config.toml
model = "image captioner"
dataset = "rendered scenes of toy objects such as cars, trees, mugs and chairs"
train_examples = 195000
image_size = 64
crop_scale_min = 0.8
horizontal_flip = false
tokenizer = "word"
vocab_size = 62
encoder_arch = "poolformer"
encoder_norm = "rmsnorm"
encoder_norm_position = "pre"
encoder_activation = "gelu"
encoder_mlp_ratio = 3
encoder_layer_scale_init = 0.1
encoder_parallel_block = false
encoder_inner_norm = false
encoder_patch_size = [4, 4]
encoder_conv_stem = true
encoder_depths = [2, 4, 2]
encoder_widths = [48, 96, 192]
fusion = "prefix"
decoder_width = 384
decoder_layers = 8
decoder_norm = "layernorm_no_bias"
decoder_norm_position = "pre"
decoder_activation = "relu"
decoder_mlp_ratio = 2
decoder_head_dim = 16
decoder_fused_qkv = true
decoder_bias = "none"
decoder_qk_norm = false
decoder_parallel_block = false
decoder_inner_norm = false
decoder_drop_path = 0.15
decoder_positions = "learned"
decoder_prefix_bidirectional = false
decoder_connector = "linear"
decoder_tie_embeddings = false
init = "orthogonal"
residual_init = "zero_last"
optimizer = "adamw"
lr = 0.00077
beta1 = 0.9
beta2 = 0.999
eps = 1e-10
steps = 26400
batch_size = 256
epochs = 34.7
lr_schedule = "cosine"
final_lr_fraction = 0
warmup_steps = 520
weight_decay = 0.2
Rows from block 3 of the image encoder of a small image captioner, named by matrix and row number. Rows with one number belong to one neuron. Each number is 50 + 10 x the weight over its row's rms, rounded and kept within 0 to 99. All counts start at 0. After the name is the row's rms in percent of the matrix's.
After each neuron's rows are labels from the 100 images, of 14848, where the neuron reaches its highest value: "strongest on" is what is common among them. Only what is clearly more common there than usual is listed. The data: rendered scenes of toy objects such as cars, trees, mugs and chairs.
# fc1: MLP up (encoder.blocks.3.mlp.fc1.weight, 288x96), inputs 0-95
# fc2: MLP down (encoder.blocks.3.mlp.fc2.weight, 96x288, transposed), outputs 0-95

fc1.6 090:43 40 47 64 51 60 47 47 46 47 58 41 46 57 52 63 41 49 58 41 43 52 48 45 43 53 66 40 57 50 59 49 65 39 70 69 65 40 43 55 27 48 51 39 53 55 64 55 49 65 51 46 65 30 44 38 44 62 40 41 47 38 44 49 51 36 51 50 45 41 57 56 31 53 44 60 41 50 58 21 38 44 50 39 50 45 45 49 26 47 56 39 47 56 21 52
fc2.6 084:54 31 58 46 38 41 59 63 54 46 44 48 45 51 46 25 39 49 48 42 49 60 47 45 43 55 39 54 44 37 28 53 25 51 45 57 28 42 46 49 69 46 35 51 48 71 35 60 44 32 38 52 56 49 31 65 48 55 64 49 51 63 49 48 41 49 69 45 55 47 50 43 53 34 56 48 56 49 57 65 60 49 59 56 68 37 47 66 54 53 42 55 52 62 54 52
strongest on: pink object; its colour: pink

fc1.257 096:52 37 64 57 64 51 49 64 55 42 47 45 36 57 51 62 65 59 59 46 43 45 37 50 39 58 64 61 46 56 44 67 43 46 53 44 60 55 42 48 43 44 81 52 40 49 71 55 53 50 39 45 36 38 66 30 40 58 37 39 41 40 41 44 56 34 55 41 51 40 62 59 50 59 51 44 42 46 54 59 38 48 75 57 47 32 44 60 60 41 49 62 40 49 48 41
fc2.257 084:50 52 57 52 48 54 57 62 56 48 55 35 34 33 53 50 53 39 62 42 42 61 44 45 45 49 62 23 51 43 50 64 55 50 52 44 50 40 53 54 63 50 59 40 49 44 60 53 48 46 44 55 57 43 39 42 36 52 42 40 53 59 46 27 45 49 50 54 79 38 49 34 26 65 51 65 55 55 51 44 50 42 53 54 57 40 39 37 40 63 38 72 37 76 53 49
strongest on: white object; dotted object; ladder

fc1.148 104:47 54 52 54 51 51 42 64 54 30 32 49 49 55 52 50 55 59 55 52 36 48 47 54 62 58 47 32 37 41 48 40 37 56 59 63 62 60 60 31 59 31 55 50 56 52 49 42 55 29 24 65 55 48 53 65 34 53 36 52 55 53 60 45 49 42 64 61 49 54 58 40 25 46 51 40 54 48 51 43 38 29 52 57 62 35 51 68 58 53 36 58 51 64 37 56
fc2.148 094:56 49 41 52 45 49 45 44 39 38 46 53 77 70 65 54 36 54 57 63 60 39 55 35 68 50 40 52 63 47 38 46 58 45 56 51 47 62 43 48 76 48 39 43 47 53 44 67 51 39 57 30 54 65 54 30 48 70 57 52 22 53 45 55 44 48 56 50 59 52 52 37 53 53 64 66 60 34 58 55 44 48 53 53 46 44 50 68 53 52 49 39 58 45 39 52
strongest on: striped object; hammer

fc1.267 101:51 47 66 73 47 71 60 41 57 42 58 52 52 50 53 47 42 37 30 45 60 42 51 49 40 47 59 46 53 62 59 51 40 57 47 61 50 56 41 58 46 59 45 43 28 43 71 54 49 36 30 43 57 44 39 33 53 59 23 53 30 47 36 45 54 34 57 48 56 36 55 70 52 41 49 48 55 52 35 35 46 50 59 60 61 58 57 57 49 64 43 56 51 45 43 44
fc2.267 105:64 58 52 57 45 44 59 45 55 41 52 46 66 44 49 32 43 55 56 41 50 55 47 38 44 43 52 42 46 33 31 59 45 54 54 45 41 34 50 56 40 40 37 56 68 60 22 68 54 64 54 59 50 51 44 44 51 51 60 43 62 37 58 55 52 33 61 67 33 57 52 68 43 52 59 26 40 55 74 50 48 52 51 48 48 51 57 53 48 57 61 58 42 70 53 65
strongest on: pink object; its colour: pink

fc1.58 105:41 59 40 48 63 57 40 52 40 43 44 55 63 37 57 52 58 50 72 58 29 47 49 47 54 59 48 44 27 59 45 43 61 44 45 52 70 44 49 24 59 48 53 45 32 46 55 47 44 27 49 43 42 42 56 60 47 49 33 66 42 57 45 36 51 34 36 52 50 65 65 48 38 69 35 51 40 36 70 53 45 49 38 53 52 52 42 54 39 45 56 55 41 45 53 43
fc2.58 116:37 49 41 48 40 53 64 27 47 32 49 47 59 45 61 36 41 49 46 46 54 59 39 61 55 40 48 40 67 49 49 60 57 61 68 57 60 55 63 60 63 37 44 54 66 50 28 62 51 72 55 60 62 61 53 27 52 33 44 33 44 55 57 55 46 48 46 51 33 57 42 40 64 40 46 47 60 38 49 44 47 31 51 44 54 51 63 56 60 39 45 42 58 39 42 52
strongest on: striped object

fc1.159 098:60 47 56 56 69 38 42 54 31 42 55 53 72 61 52 44 51 49 40 53 50 47 57 48 65 53 42 43 52 54 61 47 68 21 48 44 40 56 52 53 39 38 55 41 59 65 47 48 52 75 60 48 55 54 54 40 30 42 32 58 43 35 36 59 43 44 44 46 49 30 55 57 40 46 47 49 68 54 48 65 54 39 50 61 62 56 42 70 47 42 40 52 43 45 53 33
fc2.159 103:64 32 56 60 51 55 60 48 23 39 50 47 42 44 61 62 46 45 57 44 60 53 47 44 67 66 65 49 64 62 41 50 60 41 47 53 57 57 45 60 65 57 69 36 50 38 63 35 62 29 45 66 49 58 44 36 45 46 71 40 53 47 42 52 48 45 59 49 35 46 40 52 42 47 55 50 45 56 59 57 46 49 56 54 48 26 29 26 44 50 46 57 52 50 46 52
strongest on: count: three

fc1.272 092:42 42 42 49 47 52 51 56 49 45 46 62 52 35 53 47 61 27 30 42 53 56 55 49 54 49 63 46 55 52 51 60 39 40 69 46 53 29 56 67 52 45 48 49 39 55 51 40 40 66 39 45 36 29 58 42 73 58 56 62 41 48 30 40 36 51 53 42 59 55 60 51 49 57 34 42 36 36 37 53 46 65 48 61 61 57 39 54 39 29 65 57 48 50 40 62
fc2.272 098:58 47 58 51 55 58 47 45 56 65 49 45 53 51 64 38 56 83 71 52 48 49 42 50 44 37 38 60 66 40 32 65 54 65 50 47 55 60 42 36 54 36 43 63 58 60 50 54 60 49 54 41 52 75 41 40 49 39 50 45 46 51 39 53 68 43 47 61 54 43 73 38 61 46 45 69 51 36 65 55 44 63 51 45 37 48 43 51 51 48 50 48 53 46 35 31
strongest on: count: three

fc1.183 087:50 62 47 37 44 42 39 59 49 39 51 54 56 50 48 50 44 41 36 48 52 51 51 55 57 60 39 45 56 62 69 62 71 47 65 57 61 55 65 34 53 55 63 36 50 36 83 48 58 53 36 49 51 31 60 60 52 59 56 49 44 33 59 49 33 50 36 31 52 48 41 46 49 54 49 28 59 47 51 44 53 30 49 34 61 45 49 54 32 39 50 54 51 49 37 50
fc2.183 091:64 59 43 49 46 61 66 50 55 59 28 49 57 37 49 38 69 51 47 42 54 44 53 45 38 43 52 62 64 50 40 33 32 42 61 69 48 53 50 46 42 49 43 47 43 58 42 64 49 42 54 70 67 56 35 51 38 42 52 41 46 47 48 48 62 59 55 47 50 36 55 30 40 40 42 65 50 63 39 46 53 39 54 60 36 64 47 75 64 60 49 40 51 63 66 50
strongest on: white object; its colour: white

fc1.20 097:68 49 40 50 46 48 50 46 37 44 48 58 53 60 44 49 46 53 58 52 45 40 57 43 50 41 51 31 26 54 46 47 52 42 59 58 64 50 48 43 47 47 31 58 50 68 33 47 48 51 58 29 31 36 49 52 47 61 55 56 35 23 43 71 51 43 49 43 44 69 58 52 38 54 48 51 57 59 41 55 45 25 75 50 43 62 47 62 48 42 54 59 39 63 56 49
fc2.20 103:42 60 43 53 54 42 58 44 53 44 47 58 60 32 48 51 77 44 53 54 37 64 53 56 57 54 53 40 75 52 55 60 49 51 57 48 31 49 50 63 39 42 45 53 54 45 78 51 47 66 49 57 40 47 52 39 48 40 51 54 58 77 41 37 47 48 41 61 44 46 47 52 53 57 32 55 57 19 55 51 50 74 36 50 47 33 61 51 48 39 54 56 46 44 54 50
strongest on: count: three; car

fc1.264 100:35 49 46 47 55 30 60 42 36 50 51 42 57 56 56 48 61 62 55 52 57 38 52 49 51 51 60 38 62 47 70 44 51 52 66 25 66 18 37 61 39 41 52 42 45 59 56 50 54 52 51 66 40 29 57 48 50 35 47 34 43 45 40 48 40 42 41 44 29 48 57 49 41 62 53 53 57 50 57 27 36 52 39 52 69 48 55 50 46 38 48 49 49 54 45 45
fc2.264 103:53 53 58 50 38 61 61 68 50 49 63 52 38 37 55 48 39 35 49 29 37 70 51 44 42 58 53 58 47 45 42 48 43 44 50 52 49 57 59 47 62 72 36 38 55 49 55 62 60 59 55 47 64 69 52 53 37 64 42 56 36 50 40 32 45 59 60 48 77 33 50 38 50 35 45 46 58 50 50 71 44 59 69 48 51 47 43 59 44 38 42 62 52 41 38 52
strongest on: pink object; its colour: pink

fc1.50 099:54 45 56 45 49 61 56 42 57 34 54 49 61 63 46 33 56 49 69 40 41 66 41 45 53 39 62 55 38 37 40 46 29 49 64 60 68 34 34 58 60 69 50 61 52 60 46 31 55 64 61 46 55 52 42 61 43 46 50 51 49 42 32 61 56 36 53 48 51 45 57 45 51 51 33 17 53 61 46 48 43 67 61 48 53 40 48 55 41 51 47 61 50 61 53 49
fc2.50 090:63 35 56 63 39 40 55 64 50 60 46 55 41 38 50 46 66 54 45 53 39 56 54 40 38 43 46 60 61 40 45 43 61 20 55 36 33 41 54 51 59 53 48 44 41 43 45 48 70 39 41 66 51 42 48 56 50 72 46 43 59 53 57 60 55 58 49 53 50 52 44 52 40 50 53 74 32 51 54 45 43 46 25 66 57 69 55 42 44 65 55 66 58 52 56 57
strongest on: pink object; its colour: pink

fc1.4 104:34 43 40 49 47 45 67 48 46 29 34 31 46 64 60 37 63 46 56 45 55 62 62 59 41 41 56 57 44 52 48 48 33 57 55 48 48 44 69 58 50 42 65 48 29 47 49 48 52 46 29 37 47 41 60 50 52 35 54 48 47 40 50 50 49 45 55 59 42 52 51 26 56 39 42 44 53 27 46 56 39 56 37 64 62 51 51 62 52 56 43 80 54 51 49 38
fc2.4 110:51 47 61 49 60 67 42 46 40 58 56 55 38 63 50 67 31 54 49 40 53 38 59 53 56 72 58 46 41 48 48 41 43 38 47 58 52 49 39 56 66 37 29 44 65 61 68 53 35 45 66 59 46 52 65 40 70 59 58 60 43 55 52 57 47 62 70 42 60 47 49 57 52 34 69 60 55 48 52 49 53 38 56 39 47 35 54 42 35 65 45 32 59 50 45 48
strongest on: striped object

fc1.205 095:47 29 48 44 32 52 29 30 33 50 46 64 39 46 46 47 40 53 58 48 52 46 60 55 63 43 51 52 47 41 49 43 68 56 67 62 50 69 56 51 51 32 44 31 46 59 38 49 47 45 57 71 64 53 53 28 64 39 53 51 30 26 43 55 55 53 61 52 47 54 47 53 54 41 42 38 44 68 40 41 49 36 60 41 41 55 41 54 45 49 57 47 55 49 47 38
fc2.205 098:50 40 44 70 57 38 40 49 43 62 53 41 38 54 46 66 53 43 55 59 44 57 47 25 62 61 59 48 51 49 44 45 51 37 51 32 43 54 46 51 46 58 74 44 48 35 48 44 49 46 29 50 78 47 62 53 50 58 41 45 61 51 51 62 54 61 48 51 43 53 45 63 41 65 69 57 27 48 69 48 43 41 64 64 58 39 36 42 58 40 51 58 38 44 45 52
strongest on: light from behind the scene; tree

fc1.152 095:61 44 52 30 56 33 44 54 58 59 33 40 49 52 51 58 55 66 61 42 47 50 66 41 47 46 59 31 41 60 54 55 41 43 47 34 61 48 48 35 61 52 53 62 61 69 44 42 62 62 65 58 41 36 50 41 58 58 44 54 36 36 47 62 55 39 45 51 48 45 58 53 56 38 49 45 56 49 28 46 49 18 57 53 29 46 55 62 59 31 42 47 49 45 44 51
fc2.152 097:50 68 59 45 72 59 62 49 74 59 44 45 49 40 66 58 56 45 37 39 53 48 53 61 39 50 64 24 45 69 53 59 41 57 53 47 35 58 49 60 44 47 23 68 49 55 41 42 39 55 39 50 34 61 47 54 42 38 46 52 41 44 39 36 58 37 58 56 55 49 49 56 46 58 56 56 56 33 53 62 41 61 50 62 55 41 54 43 36 62 52 57 52 54 48 66
strongest on: pink object